Weights of a small sound classifier.
Data: 39062 training examples, 68.5 epochs.
Rows from block 9, named by matrix and row number. Rows with one number belong to one neuron. Each number is 128 + 24 x the weight over the matrix's rms, rounded and kept within 0 to 255. All counts start at 0. Numbers have three digits each.
# fc1: MLP up (model.blocks.9.mlp.fc1.weight, 2304x384), inputs 154-230
# fc2: MLP down (model.blocks.9.mlp.fc2.weight, 384x2304, transposed), outputs 154-230
fc1.616:116097077096142103130112095157124135123125149164135153106092178103103121136112133076124141136161096152175129103130101120103100139135173126148164112109131119100102143091127143107112117158137144130131125109157151127166114105151139118
fc2.616:147146121102120085135163133110143150119167119085177146126152123142123123108143126121107103125084117120086145128116138093097145156114131095150139167113075144145150140144139111125113138159128102146119134140093110109124121156154121091
fc1.617:096126118105177098153132134131109147125111113153115156144126158160162151146152128143138129126145142087157148117139169083138132091135179140139121105133136103106155130108165081137106138141076115168136113123129133108154140139103116175
fc2.617:114123127093128140122114098085136100153140142127166171126174140128110107125153152143139103152101120147124145146114185133121130142126157128119124123155115112190118138124147119126131136144109137139107106127143098136117149136145136119
fc1.618:098135127093057139168154109105136097087109149082158119112141148173162132144097137143144147094148109081077126138115151108137126140136127119192142152128117134128140128107128133170126112114120127163138138117101080126106123099121157132
fc2.618:121087126126160145087126124118055100170116121139095127184097144147126125120132164135122095095141072149121117086148132125168109123112105155132159116158134150107147148177147131154129153103126149179137119112137146105124137104069104105
fc1.619:146126128117106088135086121132121184112113144111135161157123134135091127192126153182134129119119073156145080125102116133166117114110155143137112130127130120150156129117138140126130133135144120125097172093139117135140102142100102132
fc2.619:114148093134170173145110120163109172137133142146131112108121131122092116133130127128120160136085120099108113164119119107145105131124089097139100132149209127147076166116135094123101178103107142138134149183115158095102166140153092158
fc1.620:128145087089098103121131101159121131122104088093101078156200108130078088143101108148122131119116135111145152168131156113111128143136140135131132144136133140135162159146150099135107169138099114133161142119101078108134136189108094158
fc2.620:091131116140162104153146144121165100146091066104121153127133105139131133101154134102152102143110116112143089111140132159138099139136140132122154145156125128134122173186123087124105146111147099100118123138119102160131173143168140126
fc1.621:074144151113128100136090135109084129141109125178125115133112126133140117134126151150134107120126159119121121131133144089095092117129129143121199119150139122136125154145119134068107120144109160089089139082116108147120133153134118098
fc2.621:120115107116120078135130132091125123167120155113161140114085114132148134115148108134111137123126144124123157103179118124124158113114101150147137172129120102129143077126150116126129130115132134141119128115088106140141104096122119136
fc1.622:184119148099141106155108159165123143100120138149136117088092153119122134158131161107129103125132079158126140125158171112146125139109143109114087151088085148205151123155115180138101095109107143105139103114098115134124164121068138132
fc2.622:131136145128104143131100109118094105144121119110171086093086136079154150120149148112082159129128129190099119183131147099114138188096097130115103121086121120166112109158138204124121127125147113162136122105118146142122126159170115117
fc1.623:160141148141114138173114079145156116124130134113141096175095149063134126143115116140156126124142141130080154171128146098078193131124162126099096141135074131145117137071096157138088154115111132092144127142113111125053141143115126105
fc2.623:144088150099129146137168097153148115170141110128160122153088139116149089119134108111120108114125137096132091120130145155131112115134119113137091120145139131148123127121136098097151125131125136161155162126130162136132105153165165125
fc1.625:120164124128123114106107123097136160133106129103121092136120142152112129101110138161121138130147097173155133104150144147120038136139124120115150137095117096117132130095111132092101181159135110145147149159134115160105122102128123162
fc2.625:170128081101102099130135112126117139128103118113138066121119129122091176173142151138183115134051125144118134175149121107176076072127137141144152128119106142133159120114148123112104177153139154114147120131180131140099135109114113138
fc1.626:113140155094088144114107089128125130135107139142161145123154117141140120142116142154097182118144129116121105149130140111130166129132109122123119150141123131115124142130126164126116147161119131122125150095076123131130169172112123119
fc2.626:137146110170135108144078125090106164135115128122119125111108171105151138133136136147148103123131137116113120115147097093137132181099087145115144123109117122104147092101113134141146102132108162130097179139151140081178113126088133099
fc1.628:129115147076118098114126125150127144142095150119094183152083137128178141122116149125151175142112102106134143103142150098150124112141154174108110128095131154158165139151079153109126140087125159157089166159152124103125123112085114164
fc2.628:119155136152080123104116119096129108146125118136124126145159131164163116137098171124112146127160104117122130149140182127153163163153183159145157132103111120143170148150085108092086123079133121167146168110133141117102151124126157156
fc1.629:119154115094093151083099091108097142088068118132098143105162136143155121132140113155133145115151121157093079086108109101116108124078119141170084127111099103114136102127112093169108165107068135107160149079129134132135143158120105111
fc2.629:088086087126154141130163135126145140135114134150152128124120136126098134137121154138148133130097099170134154141129120095152111117082144116138115118119132132152108167107134088143124151174158160127113155155140173114106104173162144163
fc1.630:131153144110071081117118112088162117120126150115090090099129157131108177146139152144118126089161141144071131124147145093113194145126164123160117139150146066122122153131102152124116138154089113132121177133140185112149150193160109115
fc2.630:102100113111148140149104134132079135142160146145118121146127137074205164108152124105098115142156105125143149126107123118124097044175116127132179120106153106171099123164096130106136115148122093132116154112093138089088142114141129080
fc1.631:105117083114106130120126096143095140116132116148101124146127181136170144103081132110151107106118115096167165115166126080122126118148113110108131109107116094128137096107151112128074114129159123100091107169136178138138114167134120122
fc2.631:091149124102106128132139152107170090114131116106138117172148104129087156097158135150114142128103115159105110094152127148187146159174105124115096125135111144117114108163157153158122121130102117157151131142104141143111054147124143099
fc1.632:098196102115158122145166134140118138121117112124093133110116173091111119168191135138129139085138129160109152121155143159156129152106132124108106165143119102126137105108109105113113123154140120136148124102160135140147163120153123135
fc2.632:134151123145113107157085148105167160120128085116123138154149157140132136123153104150171130113103132123070141126129156094105130157169154138146108160133150136110129122136105142158122109142156127129146145122136100141127127117193152117
fc1.633:140136102066105118126135128092128169108118145140129089154128117107105123151132152111115135115139147140125125102144129134128083140116141137155093158095125142123171135126080110140114121168146137135169147147114098088134138122144140103
fc2.633:172111112152136107142130148126108139140094141108183131151092105114081124131146147140110150128166125116127123103110094103099112129169156101129161114115110086097108152160139149103067118106138138118069109108176131101129144122093141150
fc1.634:151123104153144161164136130136143159142142174129147120104084149148084082153143118108155142157160129125129085126150118146068103126119116143139153131152119151110149114123123123109142126105066133096123136132182127133120137138083087153
fc2.634:146139087083124108134104129121132087123126149068137086120117170121136149127093120096121132129136143117104144152130102098131132151075076121127115138106106095141122113146142149187124111103153126131079134151153120108138151120125128172
fc1.636:149121134104121134123104141123168174186134110087157165082139131098146146125139162165179108146132146138135125116108131135119094143108176141118145140159109101139111120112155120133117129124147152122146140125145143129116127119123091120
fc2.636:154133136138189173168139155132147140098099094148121141131127090122169135104122107114140123102126123095110105111147133145160078083143148128113127149101128083181145115091090181129115151108137099152135116138085104148111142112126165118
fc1.637:156135111118125129127162102124108173095128131128148133133114124147135147126173134135129130145105147134089150171132133116119135157106114146127122119147103144112129144146152114106112148137102155128139112118104153110156105122167122107
fc2.637:092116134110143094108085103122086133146094132138150161104134117142137126101118147112155098127122124147126149075115124165141126117105110125122133135112098164117114137110177107170133119150138152163167146135125150159147085116152087123
fc1.638:140146167135150130098094127084132131144131109152162103127148151205142157116099063165141122157132117147111110118133116127151139105105132138119148120119125126130159152151114136140135131137166135103111150116141112175126157133080128127
fc2.638:181134139075121096173058159089114125151093113139116128127121137160140091135124097143108117117073109084138096134110131150173112101122081114108183099109136166120126129121128085152184096149077135143131139131098153152131093116135110137
fc1.639:079132127120117138133086101118134141091114077114136133137091140165212139126117075167111134123200126096098148137181128160119152154144105161104131154083113118115162159157163119107130103157114130169106160120150088126131097129098111162
fc2.639:106106102113137139109113104105131141107119117144170129143163166088133133093166131126157154110160125153157081173121114170133168124086089093160159148121144093073140064127123168116113073140126119134147141148090112128119151128084143077
fc1.640:144153103119098132131102149128133093142107132104121173102116090132133110118148118152154135163147136120132132141148145128102142126095150113131124138170116170088219139075102147144076086135160125147082131097107201142141152127098141154
fc2.640:113080135120144149107184156140121141090169135124147153084124100131145157142088092121102108098110099116101124154157104159158150095130104127117051160098158106108125155139101088121127111150083153132122116153172114122096153124112173109
fc1.642:128090114100125156107091089134100112171134101123111130114120135112141088114120105122117105117156120153161146125125144130130144121128101106135147151128102177093136138147114171155122095129176130143053145072112103113105102127162119115
fc2.642:140129156128164147097149147142118122119084144099173116140110135107142164111139148139119106136154089110128176128140152081147126107133105127148138150111114124141163172133152132135176145118112131136109111155119155151122150144149150090
fc1.643:106110137138117127094102106137140172150103144172147130106132126141136103122108155129150113107129084164112154145137120107108112090123208109112156106132103085162128166127180080154124117139131138100129081074155135109132134121113101112
fc2.643:115168146087155106142083107098151175155146139099131146172125084102167147102130129187178071110157127104158148083106111119105093098135119148138148098088110156129119176123125123113218130136140120111107144126143134127079102134163120142
fc1.644:141119101091102153183164146144115139154120112132131113111116136144145165171109136096101132151125101169147179134110126106125105135139103160111121151173150124154126139145179142109140133136128117112163156128057101131109121124132095160
fc2.644:114147148161134152091084124145154116146121141164140173130115136109129120121112143143118123157151149132168144164116166074119133147101124080126113126117105108117124133122121093090139121117147137145133153141120152099162133161119146126
fc1.645:116166125128170092079145102137109154162090132086131117100104121101140106117126130097105186177182116163074106127137117128172125125120120132158134166110084112139145139143127106163123156126145141120090113126129131156087135171125141134
fc2.645:132089119128075130141150123158156150091108096101125128132108126127159176102119134162134090128093085113099139123167096121098181112115148153125137103133133103102156124116088105114103130122168128130162159107114087130160101143139124108
fc1.646:143152163113121110134111149132171139180129104178152134094128114119094142115133171149134104154087125131137163127122139121146088136138115133076190093129096154137137124118173144089122110126115099122154121136093143108169073149101110132
fc2.646:092126135112201117118131123118095115146103109140158152116112136116123099132114138143110112128074150125128076120096149105138151153066148129122068144121093162138166169145152083120143119152128149158124132135128138117123129137119146148
fc1.647:108103121138107134136149132136138120129113157155097101091097161107121126197114180114150139153157110141139177127141167152091128106141123151107114116160112121114090121124110124145120134146126120169162151108138120158143180149129096101
fc2.647:125137126125131101084135093103142101131125137140145122142122147111123104136112122175151101145082106092097130163126103154102126122123158113095114117139113094124103109104148144149130141160099090131123122143128148176128137119150128111
fc1.648:112132114155130160121113121111131125129124099115147123113121145116154112123149129114107129115153152116163160107114175130131132144114152125113109096108073141081121159119110140125089104121102140108115137165153172134117098118136101125
fc2.648:124101141124107110119125148150147162160164077091138118144143136115146136112129146143162129114136124107089112138112121141094129144126114126126148106133126119069139141097171148129117154128162137115161128134121139106146112127162168129
fc1.649:117149113101124083188106126175145166154119132129140135088127142131115144120146099142170154093154115107139136116117101114117137148126120082155190101133146152123159160114147123124128123138124108138112157173115154136106144171087108139
fc2.649:118144128080123087148100117130081103135131154115092127147095138177126116103142144149170117138142153137127143176158108135143155117114106129160123177084120112106099080161138134076111151165154126175151137166150080137123106119138122115
fc1.650:092134106133078091166106112084168103123105146102117108169099129142148145151171107100196117111121152150178119142129172128152114132130154157147179123136139153129134138118100141123106151130152125114088125095123117143124154124089111139
fc2.650:149131134122110116159102149126114186154125145151092162155165139178105150116128156121145072117180121121150138092139113164114120170160134133151100111121128143145108148124141082162148155098134156100171166124110133085117137098107103135
fc1.651:118117143149118088123133162150117167134143116130127103117114132110122125140122113146131136119160094130123179126132152122156151154121157140086102079203143149148146079119166114112127126145104145128158104122119121131148179098107095085
fc2.651:122159182110153123115118142109162117133157127084176149085201147144115136134115055156177111130109146166150132163112133138140167171136140114166161098155133114124099128139119165150118127149175137118115136113143125140085122171172068111
fc1.652:103134103117140112132103115172136124079125140089152114132091115115130131170122150096149150125129146116118138116111141132151150138089123113136148106125102142097119113093132167144131109101134180134123150096121113141071084122131113152
fc2.652:103146166104150128128136122089089139098148103102119128141144147106089118125097130126119165149136136151107141140118182169159089181099122127134091145126102111136076083092161140161188150135109135142088112109115129116149114132137150138
fc1.653:170118145085149144167091132165103123146142103145100151112107119140148094125143137108156126152145100139133114128133100076136149155142163141127161138149118121094172140130155111140118129101127178110122110163110161130115115106103132140
fc2.653:105126115129138176112156108141158147082135119137158121090138127138125126127125117155134094138181097145112091093094125181112150167109141141167113129133167129134096140128124143100129134125127144147141127133162179110166119095143168132
fc1.654:121166200130143156094090161152106147128124192102161104120164141144152110119135162125124118146138122112109135114153142122169112118158143110153091124154083114075141078182158149158132125152127095148100111137119108171093121119121109128
fc2.654:177167114121142150142139138108144128123108087114126109141195148091135146129139139113148145091103148114083136147118145125136155180152170116156129099101105130111139066149121123133072108146159113149117135118098121114160156144163158095
fc1.655:104098148123133153090144141121083120089143146157143116118126092102134113097142172121109142154127108136080102165141135102140132137106143120108091127177075160135125156130103157159107109111147124108108155112145138135151113142134123112
fc2.655:093123134158135122125108110127154128078136106115084137137124119113115103165130137121147124101082131125128133124100158136162151113086088138102108104119133123131167120123124130125156149124139133116163145127140194138139123108094115172
fc1.656:128127080138108150131115129095101092142132141091114071117138156118172181137153147125181108159153131149140171154110128133121122150094135144157149134127125154169163092073144136085128138107165079138127146113095144149134095125124124167
fc2.656:135108084105150133130175198162109138110095127100157096098139153120157122163131116152155145086170112123103129100156121130118148154128120110159130110145128112106122085093139112146130175134121128101105149089123154125150092142110119088
fc1.657:123105107130139122166103115106098130087104138106157119116148128142091132100102127134111098111155104103063089110150175151148137126113109137140110141142137128117165121073130170096112120142143149110124159193122137147114099120120099118
fc2.657:101121127166132138098142105123136191134124081114168110083093102114177096156088127123106115125127151162116131121113125130159113152093144113116092165145140131132177118127112140125114132168135100124064120138117093144134108124093145169
fc1.658:158154149117092171149109127186072171151115093129127173127123152125123118141140160122109133094158145146143180125131124114104114097098160121120116150123124105114126095171155138155105138137096152140141146119123159137165162116081119070
fc2.658:162125166119176179137100109107108121131126133110086135151145125113112143115154083167122144083136171149115106130128138126158091149135127114100096144132148087124116148073121150147131177103097117122158081121149155123139203129113114124
fc1.659:125107099110127085097112079120118176142125136175124140125133166087109104120121106097136102132127100141135133133115115136089108089088151122157136138123127114127148104142162123112128098167167119129128093114126111138131099093091106106
fc2.659:162162135122152122131109139139140127103104105092102142125110115126140142158130135172122133105108094098174144090115150109147111161090167151137169112099115142134130127135140114126128125141114114100111096165064141126142111116176119118
fc1.660:087133148162123178108159113142147147102115122108138090133106145155120084154097165121125166138171075186136139127108144098124102147110113108107114148079143146143144084121104118175104112114143110121131107118118097109134147125098121121
fc2.660:125123130153106134110128116110136173155145139141104136141124134120150122098131147124089107127153125121108075122156159125113138156119107161096095153149169112173138115097095150117118088122126113126120116167164079149166123056088146096
fc1.661:132111107124131158160111141114136148137124155162147144156126148128140103125130152104131146153145125116122107104106129125139130087170109142169135125146135137136147126139104113118116106157109135116123116143140156128120177146084120124
fc2.661:158125142114150143138135150142123128120111107110123106120177162089134125106164146125185121101138114120065187162119120114140156139104112149109104117160142147155129072138120131175153125130151126097142160165112142164133116134139110138
fc1.662:117129112101102104125162155124085114104111160169113118131097138126162122139142094117124136171140142108131150157101141106172102163111119133114101162118132093100126166149139122121158128161135123156140142140095124153139149126142115101
fc2.662:143129110132136145119093092150105158111118107150117131128168169096133080113131134118136123125124160100120104129133131173123101153127167111145103137154132116117123129128136126175127152131115191154099160133143150095115104158108109118
fc1.663:128165147132100102114110119111127175129104139148120125123092142100140147142143118138113118151124126112142126106117165149124128119108134126139139141141148167130181119119142187104128114130115108162099150082152142165132096114119124129
fc2.663:127134105142116144116120137127110094145084135103133101056091147142118107121156099140153158132159135105122153095141115127147163101116139117135132145097152126142098154126145108156152117118121115175123133103147128141091129126120081144
fc1.664:122120121130088154132136077128099112184126125134127116122078141131124095160119142151175125098119112137150135130128139141129126176121144134117156109175147135127126147122128119117124123142159132120149119123123130140179126147131118106
fc2.664:127160140134114105111145137124125157119128111132143161131163166112125125122115125155148099139153159126095104155140111086133181109100123155177122113122133120089158163109143102091160126147155153108117158161121129149170099122126139168
fc1.665:113140146141120122133117081080146065134111140153143113077158162092101076122113121101146158166185123148106138126118124122138115156077117141136094174124141146093153122100107143149099154100130122147092100121146135102135141129081135135
fc2.665:147145137138112104129144093130168122084123110167137128129120118105126130071115126158150121171128107103146120122129099099115143126140139119127087115132148116118142100115107118123140158112108152128132120131146086102159109139055103115
fc1.666:132146175134171137174137104152090154122154137134131160086114136116122130085114110091097117116108124134119179148124117101112140118098105163124162119142130133153140108125162143126121126178156123119162104093096109139137158166146130162
fc2.666:123121086092150142126118178101156136123111129142123127139174116125113139077129102163136153141111143118178131131093112130161130139158102158156087149086112122104122129131107114091096117067150117124138145094099112123140130136094137104
fc1.667:111136134153142142139155122137137169094139119130151101115104120172100146123085153066082134144134109114096135164131121106129159128137164135115122165159114103111133099090131123155107113146152157120170106149145119162144116139107091126
fc2.667:143126128099096175109137148168103119136118151087127101125088139134089121125107134122155166154137142117128094116158128121100160149160138111097101125116159124165148106140131111113116147167157107170103118138183126098108112134135180150
fc1.668:153095141125142089085104122162122153157117135155099149118111128170188110190116113150122126094140115095147086151086153161148121140089139103137183133153117125131113149113135124119092112109130126122122128074148127134134144109145140126
fc2.668:106181154132135153089086107111136104155126147132159132129167095105100110087119109131127066161114107122129130126126134105132122094115101119165168096138113081125138140129110116130141158097116136178201145115092136124096109165110149129
fc1.669:122149139125117144148115123126115146091085118091125146163118125104108058103140101134169172162125119137116144152149113126142117112124113184124143123170100096110172102105120084170098117138129158139128138121102134128177130099128108125
fc2.669:144118166128163123162152107137178121119160142143106112135169143149102130102158119135154115152105149144137107129156142129145132166114076094127155128113112099154141131100159151151132146117144119112110106146144155132095117189158153099
fc1.670:162142130134131145136122132148130147176123112104138153130106137130167084091085094106137120090143095117168104127160132146147155163144176164152154141152094148131165112128141103127107157151108114116133132139077155100096123116107104145
fc2.670:069086097138102111149154107162134130140132130136157148170113117096105151132121102142157102129104122193160138117141083167145121156138105102120141167106149095125102095130124111072099121118156132140091120110101110122116130130111114117
fc1.671:127110153110140072135144095126114161131126144139111107102068161155121093135122151110116090112128150120110117169140142120124148103134138086071174158133088176153169147123151143175098138145139117150157133127106133138160153167143121125
fc2.671:121116067107135110119141139103120117161125134144160170090106170160121138125127091161126138124101161153132159134159178151128136113116114143153090148136131139117130111132156166145139099111155174175146100129105137110162152115160158161
fc1.672:135095130112121077117152173116156118134127129108151130116145141132142129181149112115137154146164098120121196110185147117092182139122165133115094099139138148101123139144155130140125128106092101144105102157142148106133102124144094124
fc2.672:129117103104140126129104160098077113138167113144139182213164138127129089129115147126168119130113102137091130153121159076142108135107121143104109131131131134163100144102136157128100131130129161173120166130098115132097148136176051125
fc1.673:126121109103077145123146090117135149165102140173133104099146098100150095135095110196139142089139123099106132139161101158136106113090165133092119156087139133093112131134148135114136132115119151138129138106159110121172162157120119118
fc2.673:143057105106133158088133127127096134125120132139138169118095129132128130129129123111145151161137102166132108081133175136147127078127124112124127117134164122133106125117153087117154124087146136118118124118133105131144148113125112105
fc1.674:148132134130161108103128131153146139119140146133128119105087125130113115147106168115121080133111131139093163110139155115094131095128142128115145152137099119073152126119131125137141144143087149135149091112148164105155110171146132104
fc2.674:135105177094166139120156108164152126117152141182103125110105149146171126115081128121098116096120167176112137116103102142138105133126113161144088122120137088120159109133090164131106089146135209082162177117149117092128139118131132142
fc1.675:129153126092110086108134089143101153104113106112117098140103117172134086090160115115124120138151127110163099153105148150096165140103183124106154094151129153109140101115119135128114118131138125121137143081086127165171121125160118085
fc2.675:100193148182164115116104124131135118122083093182137150130104092170132140168164136135101147153129163159166083110121124137105155152165154148157127084178094145140097125150120130146168122144123118179166144102136115112104147139090132158
fc1.676:155145133125101103152101152057153151094099088163077132121134132099129072179116098139087182142168148125128118179120120120153138114116147122096130125115137133139159176107146113147139148146123162119110176123123136144136147153135130089
fc2.676:158099131135114126097136105182128170161127094101123121119059108132126146113099117102126137141116177148112091117098148131097150108134170093127073131122172141138088112102124111102113128104138107110128105186131146121137083103117143164
fc1.677:116142124127125137128100166144083197113127123086141126098132144097143099143139175117155103160149085140126160110154132127144146156069108121116119126127101135124123117166137112114132135122099146122168135112114156107115117140144156157
fc2.677:167176133077156163116112125132122113100137121151117145166133105094173133132164125184124101141089127149110148142163110091126101146101142142133159143093120132061188168125157137151171147119133131126119125134133134226119143157158113146
fc1.678:136148173083110143111101104105125098130129131152120103119098178151143109142116073137102168141144121113099123137147140110058102141141137136157122139109099148081144139088117147113113087111073154107136095122133113101086121145104093138
fc2.678:137108132131116140134135111113086134098112135171130119150114147102153135126115205143126144153179157156114093118141139147118114125131148117138127126132126133121111131152111141132125149120128096123106095143211125133135142124133097103
fc1.679:117176131111122112098159126114076168113113133127131161111139114102141128136086086118104112120108116126146104172094133120126086126164138153155098093119140129128153110135168135122097093128109144139137161093158134092105115135086110122
fc2.679:081128163124175119172123094138117136133075132095091131111099139104135155116183166139117084111157145158165137123147127124116081122076172142127117138075162140140100137134098121129139136168142105117112133172154157097113127125120102102
fc1.680:131146108161081154150144104085115101126102108107139111152092136075135103142101114113137133163110142115145139155145152133111139128141168134110096126125138085132155127129116105127151204134154107156127178156128160102102159130101130159
fc2.680:142129090156105129157135117159105192127170143084130131091132140161123135144162122148132110133101119128089090126149129118151110148155141139153149136141171164116117179132102130130117154082112143113157140138120128123138129122104102091
fc1.681:141092112136094138117171171146132130075109106157098107144122126134128092087126102127129121097122127129142122158146124119133158133113110109142145138173107095138136149177151160130133114177084146124172168114171113132121137121135122091
fc2.681:128109120125093103137100086171118153141109121120086147136132102129122126120070170149121100090139142132103116153085123160128162130113117119119112182147135152141129104129159118097126166126133149111139147147105133159092118122118191169
fc1.682:168099166137121134102102106094100214071105132126129159145129113143114128125141127129131182134140154151123117124140108113136133114131145133104136098129146131110098145163142133167093133150136136117141172147099127161148176132070123122
fc2.682:125115107096098131114094134152155163109137153149168089152095148129090116161142122125153071169156129146126133100135117148123122172159162096143119153106132162139149110131125149104108159115125115128128097113141134152129129137138130127
fc1.683:155187088148099164142161133142100149148125132152120106123162171107137099113125155126097171107123092130085156158104114150104141121120153093092140099154148150130106138112131133145102152146122095124084091125168099136121129126101129147
fc2.683:111148116115108145147106126082129109125104143101109158163113162108163106105117152157154091121109163140159125091129095097100146075089139128158089110166163135122082129132104137109144178110115083131151173141066125119124113124177174165
fc1.685:138098104108074113161127106136106147090113123066142154144114142126104135188094168142139157080133124113136133120154158122158137157113134182092114123116120152169131131141168098149119149125123120135120108100139144145143135176116132135
fc2.685:113124132125164139089140109129135138081125154121110133131106185130165120121131095100100104098120105152156132079078116089147122099102100150159147133133139166152112132131159146118166138115106148105085145087149152098137150126093173168
fc1.686:143136127117135128122118112118073172126132116114147175132150126158107110122155200147181164143141077144124148106124133148153132113129119134127151115131108132133132135133144097152098159120127115143113126099119119160093129126170129135
fc2.686:153101138128145112177116155133129117111101188125107162129138163106105208122140093169123167108153140142131144114126159096145120110142143146125161094083092126127132140152107145058107113096123153144142094132133126066165165128087107126
fc1.687:147130114093112122128118148117134119101101129143090120130138174116170085120146149088125156110138108156088104166112152116122141164156091115157118127144092137104136114155119149109144109164128117163145118154120125149126132107153090128
fc2.687:092135152071162117104125154124123142122163108135098157101141144140142126133161113119129154104156120127163104128113119102125162132123105120100146120124132072141130142141093116167129143140129123094156112113094119135119136144114132128
fc1.688:120095149176127115096115124110091144157087136165148145113141152145129163116079129136119112125137131163131137119183145098074149124090142147106136091145091166096151097073104134113079095136136167101128098102129130128156127088120104090
fc2.688:124131075147130102147123119137136112158112138089136130147117183141144090149120118179115143102145095106143162108123099124084142127118167122146152069099123122091133112102134150099112108121128107099132161107108099144155120105139117082
fc1.689:103124130114109119127164125102109139089108167159123137139083159113125099138143160133168126145139141102117148112139157109126143161119150124082159122141121103114149141086122114103124107117120123144128157075130106143127123144118113088
fc2.689:132115088117144116158107082142102145101117104118135147080135129102108086154130132120105149113100089140105166146093047119113099162148121122119127128141140140158155104124134193165129120108148151128127154132160156138110114115121127127
fc1.690:155125169130105122124111123131111132179132142147144137118088147130118102140071154161102101107177133107114116135117116093124132128121146144118146157139171083129142110103137139126138113112082124112152191117106109085160134119122123082
fc2.690:168102128057117128126097131117111113125156137150113091173140124190163107132177160124101154121125141136150124108095116161104171173119143161156116128133109119130112149133131182124156152108128193140113135130144097092105126115153123093
fc1.691:108131142079143143149161134130122102135122110092100139092117183100146128059113098128095114088141113143145145144142151140098129137133159136096117099097131138100136149138119124129120124177138137112137113131145104133179162110130116120
fc2.691:097158116107150116062128072156136115171114146162135156127107123143135175099137141065133119115158129146103113115131095129086127103141135129092143147111107135109129073140140113119152144145151088116119125154117162176120136121175137152
fc1.692:105172119090090133138176098153171147137120127123127116096139143113125151146145104132139156143194116137160131109133139153105089145126141117127150149174101113142123124150155123145106103091117074090140154128117130108139142169107094094
fc2.692:171129123065159139131110105124124112132110125146138126116128108134139128111122134071121168124141130126122108125138130120149094163146092109164143147099186134128154134119136129119146098110142149144113134093171152157120104130113068117
fc1.693:157085133167101141140106075146089177088126094102138107124099128143134108140131178119082111152132183145136119166149127161149127147109122101086142118124123139103137151130129137168108127104085118091137124104092128140102160106078120064
fc2.693:119147132123140195098158116102126139130095133146095175131143101102174147109120150133161174149127127105134103138115149137151136133121161102101137140139125144162089122084151140102140099125139096094144156131140122115158122147144086137
fc1.694:129123185145142129142124168132173151099098138124115136084124133131125114135120151119101119139129119134119104122139143130121118152103152136146125127133160120129154165141133156112108147130075173105127149126126182167105131136153135117
fc2.694:142112141141073155100135100094137142101125090123111101112166096111080139139169108128130090137137140150112183122115111104100139102114134136152152139144111117093135146135131141131143112154141134161145110156139061129148144130085131130
fc1.695:143115097121101129087141092110097190131102114129078098176094151145121105169151144114133160133127149119106118160104139086097114173173124153150112099136131141090136102119117168138094064118120125113146178150128107138112118103137150172
fc2.695:119113146068140143122130158126154136149120111118138074106163146140148100152124121105149106111154123129132150129149111134094092169133100168128153108080106093160147147124150124115125174130146134102106141166121138092123112165114177129
fc1.696:115098158180112124136138163149131142132093143109112060106137152169127109204114132122111155188132140139120143133093141127153091101128161146135169088122091137134164195124146140129105131135163134143094130137132109121110136109060134104
fc2.696:099172149138158119179082141126107161128134133111179136143140139157113132090147135166123112100131105124115061118120104116109119121143110155088106107113130141136137124125115152123120138101123130126139131125176133131131144173149139116
fc1.697:137063143110081136114082119133136124125100110097149106118153144121138120109131127109117108134152119118139103118124153106118125128109169130119141141136106126110171175130113124134119157123108135125133115086107135119134163138131142125
fc2.697:138100115122153158105115152146109135134163119124137110138111093145101104081075160113114103102091131160154123144091128148163090089090116120117137099162170110108115166141124126087110121116159162164135151129108133129091113118125105130
fc1.698:119161080123134114131156095098107142170107115077137107121115132084115125100118161113143142163165121071140133144131110118148104104115136153143144120177115175098133177131103116135121099127108132120167140094127094110120164155127095121
fc2.698:147106095088133108188138143086148120128108103133128134112133119110143139129096105084159116149103170115134116148119159129126128103111124143115104123118107144157126136109089129142124100147115102132108080133169108084153155155100113181
fc1.699:091137093138099095114154129085181122115104124091123132127110159092155066106127174140118164143132143126127106152116134110143134102106136109115140144151115131131134125094130120161096179139132121124111158127158114148121121098109140106
fc2.699:117074128067134109140168114123096161148153106118146156115133112147113119139096119155101143118135140126160128134143129127128142119124114158141131137144119138132087179188137167142159117063099081153139121096100109154134104141096101123
fc1.700:132115134142124112137154138144096072113123136134184094142138131072104108165153124160119121123154133125079137119134146074093143101127132164095067085133113120117126125129127135147137130159088120140138157101142102119101116145127121114
fc2.700:114102126138133113162104105155142148128107080132085098101132128089109102165133090118105139145125131142127155124131131130147167139103082129120152080116109129127147151147119132159143112176176132132145129104134124155096122107134128148
fc1.701:151123162078138053137141130115113133137149136160145151100119109110154118139149106132114179079135099132148112140128104139134168143089126152130135106159121100114139123154117131105141118164134153139097141126147100137065144150166114123
fc2.701:130145116109103076145148130155122110136103144102153167104138123145130146120103134110132138120184133128125095144084118132126153128132092146103110082116165105083136114158079136153119158187105136139149099162107140140116089085116144141
fc1.702:152131178129135142171129113151130128122119134129127131137129135132123168135146169133140144113157129102149145124129133116145118132113146139139107159137102118136139162148101184135134106134123108107131132159093114118111137153105104118
fc2.702:153132116091137155157115142104136109126121134114132125151171087122143136141106125151132149140122123100103117110126098116172083156170131149150147115131113153101148135088159127100110146126118110134087139160181135122153182172137111137
fc1.703:143150133136096149106128136098091113143103116149111102071162134110106148146158139069131122146141118100125121116130116151151196145132131137137119087138123139118113147136153089166092148152123118132114144125156118112172135128110118136
fc2.703:106141142127154128125175103142123142113109133138157116133110149098063132167072107128146128150117164113137136113125115101103107155132096133164108146162107110123167129140133129144147136166143075147121132104073147134080164134140156129